Weights of a small image classifier.
Model: 1.77M parameters, 48-pixel images, arch preact_resnet, norm batchnorm, activation relu, depths [3, 3, 3], widths [64, 96, 144].
Training: 21900 steps, held-out accuracy 99%.
Rows from block 6 of a small image classifier, named by matrix and row number. Rows with one number belong to one channel. Each number is 128 + 24 x the weight over its row's rms, rounded and kept within 0 to 255. All counts start at 0. Numbers have three digits each.
After each channel's rows are labels from the 100 images, of 14976, where the channel reaches its highest value: "responds to" is what is common among them. Only what is clearly more common there than usual is listed. The data: simulated grey scan slices of phantoms with and without marks.
# convs0: first 3x3 conv, stride 2 (model.blocks.6.convs.0.weight, 144x96x3x3, each kernel summed), inputs 0-95
# convs1: second 3x3 conv (model.blocks.6.convs.1.weight, 144x144x3x3, transposed, each kernel summed), outputs 0-143

convs0.34:140108130112134147147133113140071122114101155100097145149143119147125096033135117155143122126137108135139132130153136091084138141145105123112121109108118112081113124129176119141121127104116179140131116104109116104106133120116108129123090149139106110115121095129149149080133134216117140115
convs1.34:028112110111144148112097147106120118135110147144093138114133117155164135143095091115119119135111106111117132133128109141138134088129108130084152164132130097132103113144157099121104105108106141080123103124147091110126119129115141117158087135148112103132129104099183100145122110100067121106144110131103111110126122113116087186110159121119107126130135138111175155130144150160152109134115090131087100076136108129101132112100104080130127
responds to: bright spot; limb

convs0.1:124171109114135121127160165132169127131161138161160140182146154109149146196104172155164119144173132142164119091128151162155153158127117136110147165111157166148145158140134164086139151121114111146136135137135139156150124129148161129126144129136115156142128164159140156116151141127134119170
convs1.1:094090122136116139138143125085118143107089156090196092118096134122157135143125095109103132191124124174122179110128105134150123100136131116134120114164119135129125097122103118105137099155092145109158106112141121116162099130123183098131113127139113121178152114108112156103095133163102119121170084136131091123131138103116102139105133141097144156125137138108105120145126067131142107098107117098073116125154140101118119125126104075101150
responds to: chest; crack in bone

convs0.95:091116106090120133104118094132123120107102146114132132130110095150141139083101124122151142114146085113154129111130108124133118102159087109098173124146079099087155081129161120105108136113119146132087110096113139101118122112128088101072083127123103162101097098110145144131115106168117093136
convs1.95:065089116103136174125119133113131146123099158138118158116115138157175133156112102104093122159097109127120163102125116145131107107135123127082121156164126121113112092134112101125130101118097168107129095109136103106122113139128142114140108130160118124150127106110169114139117107108067116102161100140136084123123137106125071216116160146114127157133126150115120163124141112146155081148113110115107090092141150144106148130117119075122151
responds to: bright spot

convs0.67:085133146094075107118142135109123190111088109131100136089137143162123088108114119126137086144128146136128074163088127102141113117133113103098156171110133094175120162130126118088139123101177132144164117146119125103093110117138104109110111130128131110138085136128112104149120117126092121157
convs1.67:136100181119133079123108120142127102179113113098107206139093106134084129135120178159151140145118118092102127163142161126139138125144128120153137097134130140153136096177128137105156122109114061131136115091125152143131169129105118093142138160149127115086151140116065106149111096135092108110183120110141157129127127126141144129078170146114119131135141119117099117140138155142087124129133106132090136126130135111112118081135117130093123
responds to: several spots; belly

convs0.66:131141114144149108110147138133101139131080146159141105148128171116116115122120118093115097178109139083116135129071153116130140118094147135112117121108088169076093104120110117105127094123131134148166101119163106169138143145112113102163168108141161161100099164133091125156093127125122117099
convs1.66:160157120157124095143170155138131164126145124125096067114102121129112153137126115122191122155125128124108140161097138135138141175152099092124112097143107073164152099107124149126107105114111137107154168089103138111108095148122127104117123208178135126148114143149126141112121120148120115118091140106118126146142143146145137090118151126136149139115107170128113106112098148098100120113131105110082166184109078088118117116138118138124128
responds to: crack in bone; chest

convs0.15:125116079162115175171117120091154116147108131118110158121108079112112166108104151123099108117138094137103166106145129139127119138077142109106117115132106104108131095106112156179130117103150120118160116097138071102135146113151119108106107118104147150117101146098151089122146087093101139118
convs1.15:162122103151097116097167141118155126050112150096113124096146106098168124119129128130103157142090115135135188166120113119153137113120129115128105154115087125120121139067132101092079144100106128110142124159142120117165101153120129134136198156156134137138115133127116134127121122184166098117070113146105125105137122139117155125138111114140161138141102132111169142097114087119118167151122131144092132090116124130152092145141151145121151
responds to: ring

convs0.74:132119165124138106109139102116112176111107150129163097125148132158131099139100111105127144161121139098122132184105179110125121118127123098136111125113135116145140153142102124185160101119156123119184110141194133144108184123121120111139127134140171096114102175132124120186119146115136114145
convs1.74:117127128140127089118147147114125165233114117118104117096116104125142089125106113128196118165148127095097135168098169116163184151139128100118133103122117109130154107123139140130140111090123076121126121058125127133117125172124127104141100191136133138115155136118080138136097130125079123117147121127148170127136149155122157130126141120103092150132116124125143132127135155121120102122104121137100150152111096122101098105149123132102139
responds to: belly; several spots

convs0.4:075115127098083124082117127127101143087082115141128144141129143090085124107103128112095135125105129114145107113103127120110131119156101096089126131131148138133092130122116111117191109134192071162144148127113152130079109122090102117157113151122141131123119100123095135111094114099154127130
convs1.4:125097158128128161126100128108140127162119155100119194130101140108134135130135164136131134142127139173150147154113151132124162164183143127139103121133157141143123125123130207128147160131127119126123162130120171138177149145145147148106078185129117128117142128120126122129130140127122124128187159130134117134117137141135110099117135149122106162113132139113092113147120216137085141101152136154150148167111202165136125161117122114142136
responds to: crack in bone; chest

convs0.59:129129145148113128100120153129125136127133147122100130144119130113127149150141109155102246151111091166119155104128140141098102176110133121119077122179119102137163129128133111094160138109119129126131088106130089106112096076127104111088126114144135125121137131121128120106161104128120154123
convs1.59:079086097123133143116106143139136129073110100142178121122116091154143132132118102120106139113136134146128169127187093137123078086118103132125142165119130106101100115133132086093144120127102137123127078137160117108157120106132174134169132091138104092156131110101138103146116082129124126128141092101115092105138107122119111163157128104135085122128166088108155133120160118099083099127099120107080119099141128081103116122113108114144113
responds to: chest; bright spot

convs0.39:131130101116110096136173164143109122126066117132119146121108140098104114125132096122113138112111115095109141126127108084116178124131110127130105123135130054147138098110112106144123118087150108092123150179131108137099128126119095140109075138129118115118151125091120122091140193135167122087
convs1.39:136124141103137086147121148116116127138105058094159116096114082120101140131107100128137111145121150170137125129144093138133115136129110141142108081114109134138126130124127112100128074131126112115150139111119107122142110090111138101134073140155132149132124108118083124101132121143107150118153153141127138136130134125108134086101160184096151173122141115116087087127121156110117125096091086137101146157116050064135123098158122153098087
responds to: crack in bone; chest

convs0.49:105127146116094110123121141112099133106132155142121145115124173073076131108195119143161122143135157138143088099126146131143144107111141145107102125150133151142132184106130095111154149144160139170108146111121167142138094115120116120138169149130134134161154138184089146106092117148107097155
convs1.49:163130160144105101140136115129096121062162091100160086103084172108103136134155108110102140125097124153141180129145135132134111132138126125169114122143121148141140097134126133124093114121107133091133141086174132109180132120124150125121079149145128103112099150145109132128152122127146085115121110104161141138137161104132118100099141135103144195119136105116105114122132146107101104099096114127096140121100057077098137106131104110107151
responds to: dark spot; side: left half

convs0.75:109134104127130106108132106115155104121135123097121144154101110106143140117155129173166108086157171108179108083108098147151123130115117141133161125138154102137151183104147137102115131144104103157086112101084159115171072126127167123167142145136130128154110107147138151131124090114103131155
convs1.75:113106115133109140134131133102089125066126135120168089124088142112158137156146081106079132175122127171127182134137101156136119088135127116152149153152123125142121075111118111109108097131089174105137119096149107091179104131108162117097115122132114092118130124112150120129114119143129076107095091123143067108131129120118119155111157116097136168123149131107107115119137103122105122103094087114102126113128112086104115119130124089110162
responds to: belly; dark spot

convs0.63:104102082099113131116103100107112136114074084113133106140123149147115102098168098095107133166123124115121116099113161103127117119117116121142115118086140167156075139106096104116130176116148084116104133108147120158140113115098143178138167104161104103162119164126129088119122122106113125125
convs1.63:170131132172116078131122148130091147102148070131119078122089156084141167124123106154158108138120137121138145152119135133118144138128098095159136104111121130154145124136102147124122090128150111115124161120124113099124157132144163113151087171169130099133106110129117103115143126127112102142120114109110194120101153117131098114115156123142141137108149139136099110124131171104108132109135097131120167133124079045136104093126110177118079
responds to: crack in bone; chest

convs0.143:127077097155158113125118106134148108094100148109127164119124122085117109103057135111099100090124114120160149111122089174129120130111141132122112110132137109089099121133127147144170110103154100136160097116140112101129131124094133151113151137139171133105129091093095092107121100132155108081
convs1.143:138164121155120150144129144122136140129109129114094140128116120132106140130129169132149158150114129171137151188097134131136177155158152146123109143141132105170127161091106195108099177130112090118159167146148154107150107137152146143114144209134134118133140139144136143123141138144152131111142171120115100144110122154133147117152138114149124146111119136110132102152119205135075146106163140136126144175110169140123143174110144116137167
responds to: dark spot

convs0.70:113106135113135139135104141147083138108120125157224144133136147093083135096110106099127117167124145110111149137100162129116174138171144117152191107116126109105113118093121141111135115123129099129101145131168170128111177132131109136140150132144132104115084168127127114151118151111114130122
convs1.70:104111118127130103108146158096112124153103137135131118107129106127152110135101084114166085181094133129137113145094109147169127151158092101111193156118109116132137137093129099132085111096121122092151169077120110148132087145118141127138078173139127142146128122101157154111119124116080127117120122124110143115127175138149117130114173148134104111108116134110138121125114158108156117135103126173108132122070068090132108080125121121097109
responds to: chest; bright spot

convs0.38:104124114088127138127120145130139124101086093136138134133145135131099131114114121120071164140134122112158098083104124114126143134156098134102168119101139132151121159102177098123098167138114162162103149131089155126092139118110096095139103163130110129162129147137108109143057117174085132136
convs1.38:071061153112139139119086110113129137124146146136164137105103111136166187133110121128129091157098124142140120102127116144128124122114125113146208137152124132115152104156138088116141086134122129088118163069125120118128115129114146125134039157129107135140133130116122137156131139118079129109125121164149101138121135149142105130122173148119115141111132159107101145137111146125173083106125113122108110140091090091128127086132110107115104
responds to: bright spot

convs0.142:079181093109108141156106114108154126142092104129089112146146141154161125185156160148162118154143132081133105140128131131143104132114137081094118181081172131172148129144116105152105138124113126135109117136104125136138139123140123110163100128132082141142117135149124145147135113090107113171
convs1.142:137105167143120128148125134105128132132124124104139141128150137126139127142126105088080139138094134151120158104146090148146112083103120114156079086138120140117127075158121135118153056145090122142108109133125117122135146131113153069113140103161119130150142120099101119137135129167131118122181115163133105116134112117107089179097114125098160133128129139090110127129109040156157118096115074123080125096149121108124104112137103121108119
responds to: several spots

convs0.119:119124094126114129139141146133163165119086118140133104116172128123103133149204091127130173136120122124129127119143121077129184122123153127135119115126162080156118194131134122147172172109125099163139175123161115122125153137112122147155130130119148105172101124151119118127101129116131107164
convs1.119:165101167132136058116096120129093122118120077092168123104076088129099144119115131126148119153108133153123124145143127152153142117123115121186167096129117155114154108147147106092151104107135082112150156107121115122178142119110130085148089174117132126100145118098088100145139138122124113110151095150128123130145146120124143115111145124137159150123109112130115100153140149093115098131118080153121141153116073091133098072115123150099121
responds to: crack in bone; belly

convs0.113:117126078122136193195108089120139111118126121120090144163150126144131115094111116125098205130137112133097127117132124144111145198143131106135128142160094112121166101106140125156124093116116103137139106110081143102127133124128123124095118121126112137134112102092104100087097115117124111134
convs1.113:083080123120116122128120162095144133106104165123136138102115125110190123127104087090089139144113113122132186107168108117143100088131110124138113119095113117116104125105108114103113132136070175115113069141131109133152111128130149122163125114137091113141133121087125101139115109129111092113163111132114114117136097125124109189125112108117110122131154119104157130129180110167113118120120119109112134045140116096133116100109105094119163
responds to: bright spot

convs0.96:174151125090124151141126083116144114147136142103105119117124118082135150174143098158117145141140112108110133109166134133115133129105125105122088128103116124133136097137118106122090103173086122097113112099102114134115122080138138136121116092197107147103135133088068093088152101123122104112
convs1.96:089157107108138140134108116142133145136127125148101136123120107173112117118103123102083128073106101134105154111145076138177115068146118120122100101122113092137116120160135094110136084126107117132112083147150109112140119121124123114130127066162113095158134069111150087143122116125127109154176115118119133116138133139103085174123129115102090117144123144127135191122121064147162111128095097134099114086145108137115118146119114123152127
responds to: several spots

convs0.47:123151123123134126126103161129108107110111095185155131147135143102127121135106157117106090133125139124141126134104168098121115124118098128127116109111092247068107096136102111117114076088135136102131114109128118173117112111137121105142136135155134129104136146171106128111135145123139121116
convs1.47:135122130170116131131139144120134157168139134102104095111101139120116145161119099124166142144113135143138108104083127105147116147128130140090112085180131108151129141137104149171116094164111129100148167114122123119088079147139158107099090162166131143183106134164103167105099122147078137159153133112134113143118157098100100099101112125162117123104081149142097125129089151105141117131134131132095143164112146092149160069130130129135104
responds to: crack in bone; chest

convs0.117:102146135095108162170131120110097086138121117145138114160120144173110110112133162139119138136172145093112148150093130134087119167145124109115126129081155145168162124126118103115101094108148129130132081131133147146077137113167087126157099125174092147152101141136132128171124099123106109156
convs1.117:135096168142128133138120163097128146151098121122134133130130135145157135138114124126115118143093143132139155095141126136145105098117101095164088086139114117123128082146118124117143061155099140116133120144134112124142112121103166078117093135182101146150107127089118123110135111147095118106182114151098123118115120125114075191095123131095139118116119132096127117119122093148172135126112102125066149075122104085118113069125091116107121
responds to: chest; crack in bone

convs0.62:095113116116102162124103135121083124100125111136166143141119101106097150114138097151127125119136108115146114122098128140141108119161091156112183113096121121141093111124126095157106115218114118123136148113098204122135132117141103122093112127145122086123126095119102125106121085097116136104
convs1.62:068094157110145161120106125089122102158083193162135143111123117145159101131113108133116109146112106132136096098124119140136116106134102124107185138109131124137142148126130115111092157081130112109120096105132134143112122132115106142109092135122103129144126104099187133119136123110046119120150116104131142108096131134131119168133145123121089111122126119120130123143134154141185115147093155129122099074077096117110103104103118074094120
responds to: bright spot